config.yaml
model: "self-supervised image encoder"
image_size: 32
crop_scale_min: 0.4
isotropic: false
projector_out: 128
temperature: 0.1
residual_init: "zero_last"
muon_scale: "match_rms_adamw"
orthogonalizer: "newton_schulz_5"
lr_schedule: "cosine"
Rows from block 2 of a small self-supervised image encoder, named by matrix and row number. Rows with one number belong to one neuron. Each number is 500 + 25 x the weight over its row's rms, rounded and kept within 0 to 999. All counts start at 0. Numbers have three digits each.
After each neuron's rows are labels from the 100 images, of 14848, where the neuron reaches its highest value: "responds to" is what is common among them. Only what is clearly more common there than usual is listed. The data: dead-leaves pictures: piles of overlapping shapes.
# fc1: MLP up (model.blocks.2.mlp.fc1.weight, 640x160), inputs 0-79
# fc2: MLP down (model.blocks.2.mlp.fc2.weight, 160x640, transposed), outputs 0-79

fc1.350:484481526502496508518484494479496543487514472477503492509515478508511487512536533536480505501524457522517482488509560527472368532474493472489537526478542508509495452475490472498494504498499548497492525480506499472459529519523499534541476495
fc2.350:494463462536513473510482485501570504497491509497483513487522410512527502539470502469510490486508542526503512509508503530521584516542493502477499513521509523487506513509562477515507489506487552519500456493485494478536477500489501499495486506
responds to: pastel

fc1.29:478524531470495481481520494512446501520519521492501472479512503516487519494487486507466505475489578469495509451469463466561507476509519509500467490497496477524521522487495510495471496509531504507500487469486464531492539494512533515538496502
fc2.29:487486489513480492499447489457582501493486489496477503508546494477525493490497485521496487489512507494499511431527518519469492533495554538508493511484524503471533479507504530504486511512467486503481527499493482511517474465483496469478492513
responds to: dark

fc1.220:522507504523493535471515540467495488497504499533522470506515517495480498496558489484541487530487490523496471593515500492506507509523477493484507541507514486508491505523475464477518473493497499489469508496490500507482473547475481492495489488
fc2.220:495505534514559483460503443502498512502503481495507504499518469476516486566498481519484433516505487482500416478523494590509491455512465515504503542492534485495482511504476450526480442475489498464492492489506496514471458474518487481499514493
responds to: ring

fc1.155:488469524516507474521533471499504504478490495448496487569523499540542462505509488503488487525468475520494459488476509522495491505527523518524492490557456539498467509493448480474478518511453518500509520472514512460493469525498482494517472444
fc2.155:535470460502488515475454495508495493471514475477513528494490520526490504502489467455481505562519495494530508505494504467517516476489492516528493483461507411547545515511497487508457532514531526504543527516501472522544511542488455480494491487
responds to: dark

fc1.466:500538507580520520483525500499502516488487503496499475513506485545462512509553511528597469456461507479510514572527511516461502526509485495473537515496467517491486462494485535472460462488484488494531533505530484507496512539497504478524504459
fc2.466:476449491446512526454480474477564512512546535484490481487521499502535514527524522508530493465505525520511468494501497491542516499478508513468498538496509528495478510499462489511466492488475464506531500485498502489513472513505500537505476496
responds to: ring

fc1.59:486514509500515520542511485462548500499537477442488500541521502538497503523507493490494510526505505490502498516465550508503479517505515544529515460505475503516518482460511483550489506485479496520515507513529503482476495509495531494496485494
fc2.59:496496468521479505456505539491513528485517502484491526523466515495539478496501457486543461525508485479523503501549472498518550518490494501545483467483511426540475493494515538536516452472515498543487547507477482522496485498522522471526498508
responds to: dark

fc1.453:500514530505475508502524529515525470495486463535484528556497447467524534531548493489563516512571464506492478571517481529463468511494466501526512482555501515519462482499509486513527499466465514516495521508539491488483513535462493478465478523
fc2.453:482477553447582465512517529492536523504553551491488524488477479489496538496495486473486466505511488502489539502484448517553508490483460496502509450509511507495515482482506499463513477490413461519485498453503546508507486471538506520526459501
responds to: ring

fc1.204:481546458493480468495493485486515491502548503502497505454481503525457474510481528499483558486504539511487500500493555526491507515502492481461521493510529503492493498512507505521465496490450484566528489483504504507527507486508452505435538515
fc2.204:489514497508497539495519499496530498503489499480512527495512537473438504509468503484476532522485493472490490494487512449501499528520380515512477496492481479517504463496537515482511535500493543459507525460495525502450542511491519494507513515
responds to: pastel

fc1.431:507507501477502500400485456516497496499506512496507450517508494483499510498538484487495535464508492511496552559498512498497497524494497507499507452470527529525502480490487482488474449493498531498490498511465508496503511500504546477493510528
fc2.431:514484521507455425473500505475481493518497472484505502493502507529527507547460504489458488483507529496508417559497457497497511466487516477474505511519530516478488494506510481465505483528524523469482520532493536515463476504504446495504501499
responds to: large pieces

fc1.639:514510532508511477531448506504473500506471497501463493479528448526446515495476552501492542486507500510511492498524548497484504466526484433484500500488484497508526469506496504516528479497465507513518495539501515499520496517489487545474497503
fc2.639:466472485484508487485499466516514481482498499496492486492510502489492510483488474479493490506480520479496479526496482502510506509523453489558485482552494485504517499505458471495475526490493505492461517485495484515490551498511509525493501471
responds to: vivid

fc1.108:497485472519499461515503496523503488522525485521513494493536492500507488518478493519539501510416520518504487512537505496559498510471514437489552545540512495451522494590511538505546525547480477468495507504481479431502510507456560474501483504
fc2.108:514554501490486495517505506558466507509493478519497461529501509505537511462535473507507478542480545530492501502514488519491492492553486480517512522560519514558490464504487504505534498509545488467478488441463507487532510468496457488479515481
responds to: large pieces; grey

fc1.410:448509460514562469508496503514490520515510504497492488525489514493470500533495485516477496489518517496504508508496500473475524415480514547498523491489475472509507520458450479512459508512509487551556501452445498496489565499479550470456540509
fc2.410:494505485521472502539487495527532499495496511505544530487447485524495498545486516504526520475511488543503525462515494527539494489472488476588516506480461523508510510493480525475523477491475514449511520496486518512466476548496506499466511514
responds to: grey

fc1.361:487518491520498523488475592426494489481536503562492492500525528480470499502553513478483481517505501516490486568455523494510477554466486467514491522502536494566456507503441484493536515519458530507470483506485477457465485497514494500521492486
fc2.361:485496525486540536494516482527471510500489492499481474511508484490460479577483497472531463544513518491501516449491481541527487529512492506553502499508524483486517516524492467501492424480485496507468511507532513499498467528494542505524515494
responds to: ring; small pieces

fc1.140:542541504486522505462516456510510489515460510470464522508496495533449512527510545508510496455539538473505467482519515504501494541476500489514535519487507504476491494464507499510479474499464495545514523498515453521521471521479501473476479521
fc2.140:474497492503470504490468492474492516501515494474498496525552494522506515461466543491512495499531506460487485538509484471478523487529531487451490500492492516489482465484525453518476465501501410504489477503491495509483494448526471512491462519
responds to: vivid

fc1.5:504535525480498516482477513511508495508493501506501487508513478481510558496479524481520521516451486594470530515524501493516516469513510499505493472519511516440507486500487531489497478402518538488567507504506494520512478526503512505517524506
fc2.5:522476461489540461515506563479497487498453509500523461514527492496534511494483524464506508488473460501538517466486526494509509400500498522485510501531507516516484528514508507516456508538503500464534499537509520511485513494508501542454460508
responds to: grey

fc1.389:478521506505504471506513503495492513487534434508544501491512453555483535548488493529498480476492506517515494476455496468541498525487490463483501482497478490455475507501499503514522484514555529537460509540475498529511508512498478503516511546
fc2.389:522504491495496516449525526491535512490509496516486463509489510494511492519488485481464431523488511449491518490493477460471528553498547524519488533499512509488492471482526533548538506521521499566451520490497478528520470476491472510535456507
responds to: pastel

fc1.560:506520550587497486488473501496478499482528489486518459506529505531510511488517478483519494486490519493465537495523544514534502466478536478465486463481492483520510476492497504484508491509495486532520477521508501518514555518454553472452513500
fc2.560:492545475484493468444512505518498477506493502491485477504473500476474517495545497490485517503494536509500493449464538538446474502484526511496509510522471501506502520535499501504500473491518512510486561538486518521520485517500505501498513516
responds to: ring

fc1.206:484495501483539524503525506498495495482487462460479485480499510492483442476471515469459499467518445501497482486504530507471469514477506514501506484518483480563472501486499490540505477507480485435467494484559546481510496488492495506510507499
fc2.206:527544485466524494513489516515481479527489530500514528516460502495532495535504522489508507514487536520485529495500502516519514505483485517564558561491492508468503470487482521505522503476494492505467498493520468533480537552502504476452494512
responds to: large pieces; grey

fc1.188:499529552503499519500513499519487492507529457490496509521476513514473487592492527492494509495472524476508490518495500487507506502465517500468493476455553450496477498493536514497477486504475503557476501488483520454529574522484482490469518501
fc2.188:521483521515514469495495507514482515515475504498484510487558526453520538489506497522501526488461505507501446473505502477517500506455443497526538480493515524503536512496500499508459507469507501513515501486492510488510551495494484531491526522
responds to: pastel

fc1.555:459497492518528477503496497489484481545509465496441559434514519483481518484466553530495515488520466529495498496461497475480493490477466499498535497514529463486525481522495521500502502491497495495519505516493510527449538488515490512503499513
fc2.555:512471507450510506492504503525502508520493522515493513512493507472503518487500484513479504496480562528533478506472477484561506515504456485528481508498508553483540453498488518505482489514528501523503506468516507535462498536488512546506489460
responds to: large pieces; circle; hexagon

fc1.409:496486537474572482497515516502550527501535476499471437540493489508510450508473512491461514499484474462510521489477471444469516527514535458513501488516506491495483515512462479503460489466509477526516483511489511516512529481479520474508517520
fc2.409:544495505507490483525481515487511484482482522515451489515513501520478472530467515506490482523518522439513507513530480525526471499460501441541488469452531475524454518492487504523496456575540470536475484487541504479513531500494510530480501489
responds to: dark

fc1.235:505528503482511513558463519501510499528471494503558497491535475491490523515517498485469492494495505530548493527525505517506517475530444514460485520474511496474489483535492486487501472529523520510483507504502466550495522512500520501507538455
fc2.235:470490495462514428504520497498494516511512484501509514526504510496516535493531488529497504498503531495529524541500482474513479483518490544512530519460509486494470501466514495486498524496524462495494498518468465507533505503515489526500486481
responds to: large pieces; grey

fc1.445:486466527512485534505518499484490507543492487517500494514497482500491533563479511494521496508480523477507512493538502484516515510516457458464470534462469479481517489546478454499515486469529493522529525492472538472482487552486487467500478436
fc2.445:503474493486515506510515501476520499497488522525493514525489508486484443487496515466512497485498520484521537490516509469489490478459513519507496470473527488508518522493494476528517508542496491499489529498532512431534464498532536444498484553
responds to: aligned; large pieces; grey

fc1.315:547507528505501472502490495533514528553512472544502465456518483476488494513490523515505509505506506497510472504481515512464517472457531542439508473522520507526539488500501508479470524526488478524541518529486485500531533505475483495461534521
fc2.315:529493504474509481494513513539546488508504522448485482468535482502510483461536559528518503492477526520486539491489504493523465469515498483477484523487485504464516486472462522440458512506495526495517479520499495461476477489467477523534518462
responds to: vivid

fc1.570:550505518505568484530508493531514492476488454500474513460485485521491473492511463494493516510488472497507493496483479503528504503469486533493478479479491508520477494516493495548517499493485493507506507512494501464490559525516488487500544487
fc2.570:497473443521464517492463515488531539510479504487517427492487498492466501505509489528523496534493480491511532508496462474501489452485469551461507464484503505498447505515496495452499528498532543517520525483500515494511504485490504500515521495
responds to: dark

fc1.44:521497507497497525520502402483494503534505496513494549518467511516530486452517481511563486421527505509496396470499503504487502480527495500462506468491485478483517526472509487524499528512509491499544485482521498509500495460493508482481503498
fc2.44:466521500508576501458524471484472518497515486470476496487482475494474498574541489508547460514494512496508422476522473528509486504493474490476498511501522495459485484490505451506458424491458502497498502500493528490471465490509489493519489502
responds to: ring

fc1.539:520524537534486489525478504521517499529522512517497515496457495499497483504457491499416466515506479509522561483471525522537498467479499471509490509537510509491496509502544514501522561512510508512497515472479510471507489491490486490460518485
fc2.539:493515504474539527480468474517462500474499503510522504519484455491489486533526496467584528552488462527493480468495497549491440500522495523525489472506465518500503502495460511518469448471525514524472525524458521525531477526488496477532462506
responds to: ring; grey

fc1.264:538509477511489500493468502499488443503445510537524504550517491509555520500466504536444466472521529522493485508508543510497501528488573463508528486494477507499572496489445494541523489497509484507526489568519499522484492489486481502500554502
fc2.264:501490489498519516467504523475474529488528499526536493508474533500495535487572507501483481496474493518439513509470530521486544542544541485488490513476478514527486485488441559504549534485484511446521516524479507501504493532478480510525493497
responds to: pastel

fc1.106:512495482480491490486561482499510489472548536497466484469474489569505473524468488541435523528497492465493526464493516496500487535511532540517501494475449512489498512488465488513445489503482485526528501499522509494498481479501495471479604504
fc2.106:479480531503499544477518491486533447454486538524505508528450481510519495481468495498491453529512500515504597500526512489502477514539438494509505490474472503531506488499452538457527493480513498497499541499505497498492496468533495475537523501
responds to: pastel

fc1.194:483487513514476507513496498500497507483501468463451540535479496461524501515491468516539535499490455526505483464482511541506515549483501440496494494479523529492434491460512471530468517490509480509503510483464546494475486504543475520567501465
fc2.194:557464494508523453548480508492504529461495501499482509525498500539454513544466473485542503473500506546515504492546495503510548460468511518485499455515477471497452547522513519475498534513526463521514478496464501497512499528488492515458493528
responds to: dark

fc1.513:467452479482485511542509522507504486524508498503495498517448476535511507480507490411481473502514533597495482528480525502550512519495524446509512496488548490557511471483506498512457500491541498507523493488524447495493517514480503469484482500
fc2.513:491486535474520450521522524581501496529494509542513483492497489534536473559440496516492507487483486515508545494493532516506499536527494456511486502526471484500490506497488513514502481516512451511479464511492484494514466535483543509506485490
responds to: pastel